config.toml
horizontal_flip = false
weight_standardization = false
kernel_size = 3
Rows from block 4 of a small multi-label image tagger, named by matrix and row number. Rows with one number belong to one channel. Each number is 128 + 32 x the weight over its row's rms, rounded and kept within 0 to 255. All counts start at 0. Numbers have three digits each.
After each channel's rows are labels from the 100 images, of 14848, where the channel reaches its highest value: "place" is the part of the image that holds the peak. Only what is clearly more common there than usual is listed. The data: small charts drawn from random numbers. In brackets: how many of the 100, against the usual share in percent.
# convs0: first 3x3 conv (model.blocks.4.convs.0.weight, 144x144x3x3, each kernel summed), inputs 72-143
# convs1: second 3x3 conv (model.blocks.4.convs.1.weight, 144x144x3x3, transposed, each kernel summed), outputs 72-143

convs0.78:093141131130144072127140112110120106147077157179125129108128151156141154000123143115152124110081127133134146120114109104165129154147150111120182153151158187174131184107188128120156150100177131143158149178136121159146
convs1.78:161132102088145133108160196151151219135128076140161168149061073154167092255133118162098151139125124073150080141147111131128172150108133110111178144131131147139128113140126162119151112097125108117071149125131116145119
place: top right (100 vs 9.8)

convs0.34:125082085106094149094097149096108144087129135109099171183125114066111083128108124147093099127159172089122090089102125072095090110087126115118065060098074061099096112106124134136116085137114107094107089124084103053106
convs1.34:150125136129175157105135124161138132151108136096150103145080125164165117159111117162150185132124162119147124143104112138137147132093116132113122094164127138121146118166144162123121137140090105160107143147141114098152
place: top left (28 vs 9.8)

convs0.96:078146146132124127176134145061108112098173114146123114118159128142087179255143140085156140147138147142109143134132169142106087095159127176131178124176135170103126114175099097113120156189142157098148131131125157184134
convs1.96:120138196178123100179125071093127140088123171163116125150167117130079139109142147040143116116147149150130164114168127148130111112151136153151191132107135163083149129115126105128127134169112145044130126143132145111119
place: centre (59 vs 14.1)

convs0.123:164147218176151110156088093139133141094144153163178142153122151150125193243143106129159207128167112133131178123183150076139058121191104100128214081150146045116158102093131097128088071145132158137171157158151127127130
convs1.123:154108093087171148117113133198142176148112086132178111125094132155147150175129132179153227104124116136167073135161095114166172160045127160126063113118123166125170119106110158133126148138114118134128147120158078074137
place: bottom left (100 vs 9.8)

convs0.28:121100075105108203077113156140104143124140143077084161180124105053115086118112120133092140104148190087110069098080108123084109089108108093120056091110068065097092113115139119139128074084095121102096075123066094082090
convs1.28:130109075141168157093136103169134152123134126110132143133090091146150109126132137170133145110145169134137127117066100163143154140047082106125132097151104116139149135134092158145134133096082080160094141125141097089115
place: top left (51 vs 9.8)

convs0.18:118093090094088148076105139100103099097122139082071139134119105063074064097089136112080092113133149085080071074094097073097097090086118104124092110111074096110087096111112129115100072118095094084081077121097088080101
convs1.18:133132128139152158106134127187173120158121162142161121172116124137161086119153153153129193099105149112189128139093127155145139146055085074102119121169149129143150106134136112128117167109113097193112147125144123103128
place: bottom left (90 vs 9.8)

convs0.135:158118109111142149161117141190129110145168090111166084116117113173146145161149135170112210117108115133119138138159144239128194157189158130146046135163146139128174142109113148160158137148132126159108177122127150107148
convs1.135:108109152128121120136089061127135145092121141101109137140135096044159189065084142124121056113153105124097141096114102177105038072109156111155128109106151108083072136109129077117142088146107111136138100129112107087129
place: middle right (55 vs 11.7)

convs0.126:095156165163161067179145114154122116112080134181153122124160151155143192050159173111140148101147100175143192140149111088156135106150151092119082187133184083137202109129142100124107113121165144150170145187188141061158
convs1.126:162111108092168163088123153177149181172136067128151124132084098138127126241145144183112182130117150147162086135180122139150172161119106137128102117134111117118158118105104157122141136159112106115103136082152104128133
place: top centre (46 vs 11.7)

convs0.88:153134134121123158139214235150135132146184117155203116139129113176163138181139113171129255128128113136122120140181112144140198180154114129130068167112121095136137088122141148158110139131112121119116155109146129102114
convs1.88:095120157135083066127137079101124136081137129087122144144121078067123157077123125110123064144140128141096101099063128151089077082094109166141124135145118130123076111139164092122125149144136138102091072077101132120146
place: middle right (48 vs 11.7); top right (39 vs 9.8)

convs0.58:123155179146146073173095076116122102137095179169158100097148162159131202070127135127154161114104065162135199136143141105160135139167133134122169146153154131120147134115126123125124144110140149172181142148150137115138
convs1.58:174099089070171172096107163155127214134105097117159145102092113103130100210124148162118158121129150118146069137151115139145162157140114117104101128144115128119170131111127174136138136111122093118069138115130119119121
place: top centre (47 vs 11.7); middle right (31 vs 11.7)

convs0.131:191173154179154102181152163182136144119076112181168117131134144152153182038132156155155160116119079168141173133139126154144182168161110176131217175110154172166130129115150130126140089150095113171155159193162117169164
convs1.131:149131121106149142081132153160162175103166099120148173162079084130171152129088111197126140126134135086129068105131131115135126146088154158150139128112115083088170105116170163140131124132101117153088135065131123168154
place: bottom left (70 vs 9.8); top right (30 vs 9.8)

convs0.20:032151148108128132179093044074116093174086121118129127045124101130125163088120116052111121110128069131105166143086113078149145115103132086114061173107124114154136134107147120113126127115145131136133114120135087133068
convs1.20:138127110092159188136127193155155189187138119161157132130107096191101126227175117154107147124128100147206048106095126123153133168140107145141139112128109130117086076124112161108129117127152082124124115071142100127077
place: bottom centre (88 vs 11.7)

convs0.99:163130115139147154136195194177146130131160116144169108132132114155137127182133128177139255165135095124135124124172139105126213156210179112140070093149142149137161105169138150186111174144112133150108180130166169126167
convs1.99:090114138093107086097126096110122109115097134105092137159130107049081138044142139085130081139140166122107085120112120149066075096091128120127095104140118139081078151127157116127121119149115112123128078064081138105132
place: middle right (51 vs 11.7)

convs0.3:124124074114150193066119114136136124107137141100087127154112089078107049050121139109127110107151205110104056100119085094111147096035187092127025101087112096154127118140131114160111110094102116122122108093106138050064
convs1.3:127142099106169140093156123146169147191137127134159133141117092158122133114129116174127171110160173128136079154140114156152152146051098092132108092160121085131137146117127136139112134080095109150127159098145114126132
place: top left (62 vs 9.8)

convs0.108:119098059116110186095139189107130099095178128159152145152105127122164161062095121104089188092170138091122082120128098105134117144105091145126056165133068055117177104133111125127088105143105144093067119109131118068125
convs1.108:157118095107163139104116141158151226165127071123161120147069114159153102194148141180115208120121154131155068150180142105176168144141118126124091123142134132110180135117114159123150160152143142124129159096142088113108
place: middle right (40 vs 11.7)

convs0.74:098139120110090102211163172128136146168205117169156119153135119106098080152143096145145124173172114128142126148224151118139097073251134084137102058145157216132154092196116063096114163113168177127133133124106196119219
convs1.74:111142133076134117078145132148137125106111136105099135167115143077136051048185121107126166156126152098129067129116136154077102092098113134120038099162139123083077132129139096116121125123130108080076109088146117101119
place: centre (53 vs 14.1)

convs0.104:103100093084089093096139149086121107086147127073088120148104103083087094079100116090080089127125114097110097107064112140090065079110100102122106078119095116098063086166077083114118104116096118093091072101087121113122
convs1.104:135098131115124130086132120161136155155150115097125109137088090146169117151117150164121174140122149096144098120079115142148128150101054120103070077145146146105100130176121142129108121089092112134106137094128150069115
place: centre (35 vs 14.1)

convs0.124:168190176175159098183124083156134126121092138186160112122139152178152171137150120120182145096142067177127222159163144101144146127165110138139154155144173134116149107107156116115116085109137163153212177167187120147114
convs1.124:164109089110142162117117165181154225142124081120162130121082134131175138231130143171130138107139118130141056141157120147139171169088119165139108122119136140136172115117121186140143147146114108127086136103125100136141
place: bottom left (88 vs 9.8)

convs0.17:114155128126155095162094058144129131169055131166145085095133122163125138103138108120164148076088088123133186161116129051172142139094083064115128183106138148130153123092153116123140113085133146146157172164174086126098
convs1.17:160105076082148175103125175151167187191102083137177185122106086153122137244157110163110159101130126109163076135136138138131169161131133139128139121134087149123148137123135147127149156133112095144096123086101110147107
place: bottom right (34 vs 9.8); top left (29 vs 9.8)

convs0.16:138133076100109115090155105125130166095185158053114123128104108113136034137137163151119107152141120145139061097099096105092119130115114090153069104124078000145113114116108150155114178128135101097101093109145117072076
convs1.16:095095110088124146083132137136153125152148130128136136122087149086149150086117094129123155119165156088122061094113122200144127167062112134112148098237114093108079175137115170128145102131074086146095117131136099122151
place: middle left (59 vs 11.7); top left (29 vs 9.8)

convs0.33:067129156135102125146117124132130085130197122118135107112117117103123100229164153127058096190150105138132078100132180094131094054200151090132079096130145102131088081160094098154068153078124136110154043118076129118146
convs1.33:098132149100151102154070108112139064139130132165121095156141187110110097109190098078128111138121140129133089098135129180085097119099091148155149110178128122140106167113065110136101122129103147083091145098114145064108
place: middle left (41 vs 11.7)

convs0.13:089085095118078089080147117085098109112145153076121120112111091084091101072090127093078104144121116092083102094074115098094081073071119088121103054108074029091080086122118115110082113101125111081096080095062117102107
convs1.13:141086134151145150134112122195137166132133122102159106104105154094156168129133099149097154099110143157140147117113106154129177141066109132106098073195130085114150152106117138147116134149084090142097151146113091098116
place: bottom left (83 vs 9.8)

convs0.140:130124120133116248052128097110134155120117132101069143177115119104117108055143134112078117126140205103150066100099139159122158120110223117130048127129092067140118122153154147172116133117116120114118131133090154094131
convs1.140:144092106057138168105073137183146182153113124153138127104090109110117113094143141134145186129139136138158080125188125167180143134119105066112119113155128104095186120102104171114098125119099084109136143097159074083117
place: top right (86 vs 9.8)

convs0.120:083140121114106164137096084142108155172076082142119134127127111088124121168112079133149093086132159143138130089132105116128105096174184063129060113098103101152109102117108162162127100094069116091157153084117115120217
convs1.120:193132151098159097115109163141173152147120116157131137145072104174150132060103146119126216163098124135172071139137156159184152127099089115084147102143164108096197114105125114098107099155095105199122163074132142122128
place: bottom centre (30 vs 11.7); top centre (28 vs 11.7)

convs0.83:110137129132167152123205137130121121177094148166122124076117125173159123065138068099131129130078128097145150130084130000130195185052124087115117161131119189167098118105177173122152127025126100115134121130124123140120
convs1.83:121115091100110125135190170149155182163125096160139161157091063148125129255136110119086127145128080097136074085080098090107115140118103098117197119130134149141063096170128126086122089058122103130102091106091106152119
place: middle right (47 vs 11.7); top right (43 vs 9.8)

convs0.113:191159170169157124172113178157128143124093120165179133199144144137154170182120128159178179130187095170128193126215151089158102117216108137145188090140163161128175087130127096106074089145090144158181158150141108110136
convs1.113:180128111118151141121130143182162203144094094105157124131100110151178116194115131175150205112123108132155097138133125141160149138039122125121029081119151150138181118157129159176104169152107125150118164087153108070124
place: bottom left (100 vs 9.8)

convs0.27:084121128151136116151090077114119097170086072113126108074142132144130108037142140114151124121098109153129147144174139095151119108089189053124016206116146077175148105115143112163131113119143127161160143156171131058104
convs1.27:175114111085179175134103122149167223172110068141147158122132100121106136218198135139110142102115143149186071124130132167139147155106073120115141084140121104122124143088112152116129139168103099092106122093137110114112
place: bottom centre (45 vs 11.7); bottom right (29 vs 9.8)

convs0.121:161117064138125187139146229213136164138182120115141142158098127129181122103179067184104089121146188139153126157160129110149144163194155126119053129149135081160134128140091141142147196166162118138088155124133138101108
convs1.121:144094076163106144095167127180118111118157164100121113143101099087159101037126146113130120143125111033096094131148133126163159124105130137138105114152102146134159129117129128145134084119146125135089150115147136089125
place: middle right (38 vs 11.7)

convs0.100:147107096159107191100120178141132129061135144111135146160111111109092119208121118139132132110132187083096146112114109101121138110060114107140140094077097102133149116104109118125100085140065104114115129097137089102107
convs1.100:146115111118174144104159162209183174174122081114160116141069087192201121152136111190141186116142146116180093134092133140149150144102115130132112098148138136115150117155148136128137139117125110150134143129145120158129
place: top right (99 vs 9.8)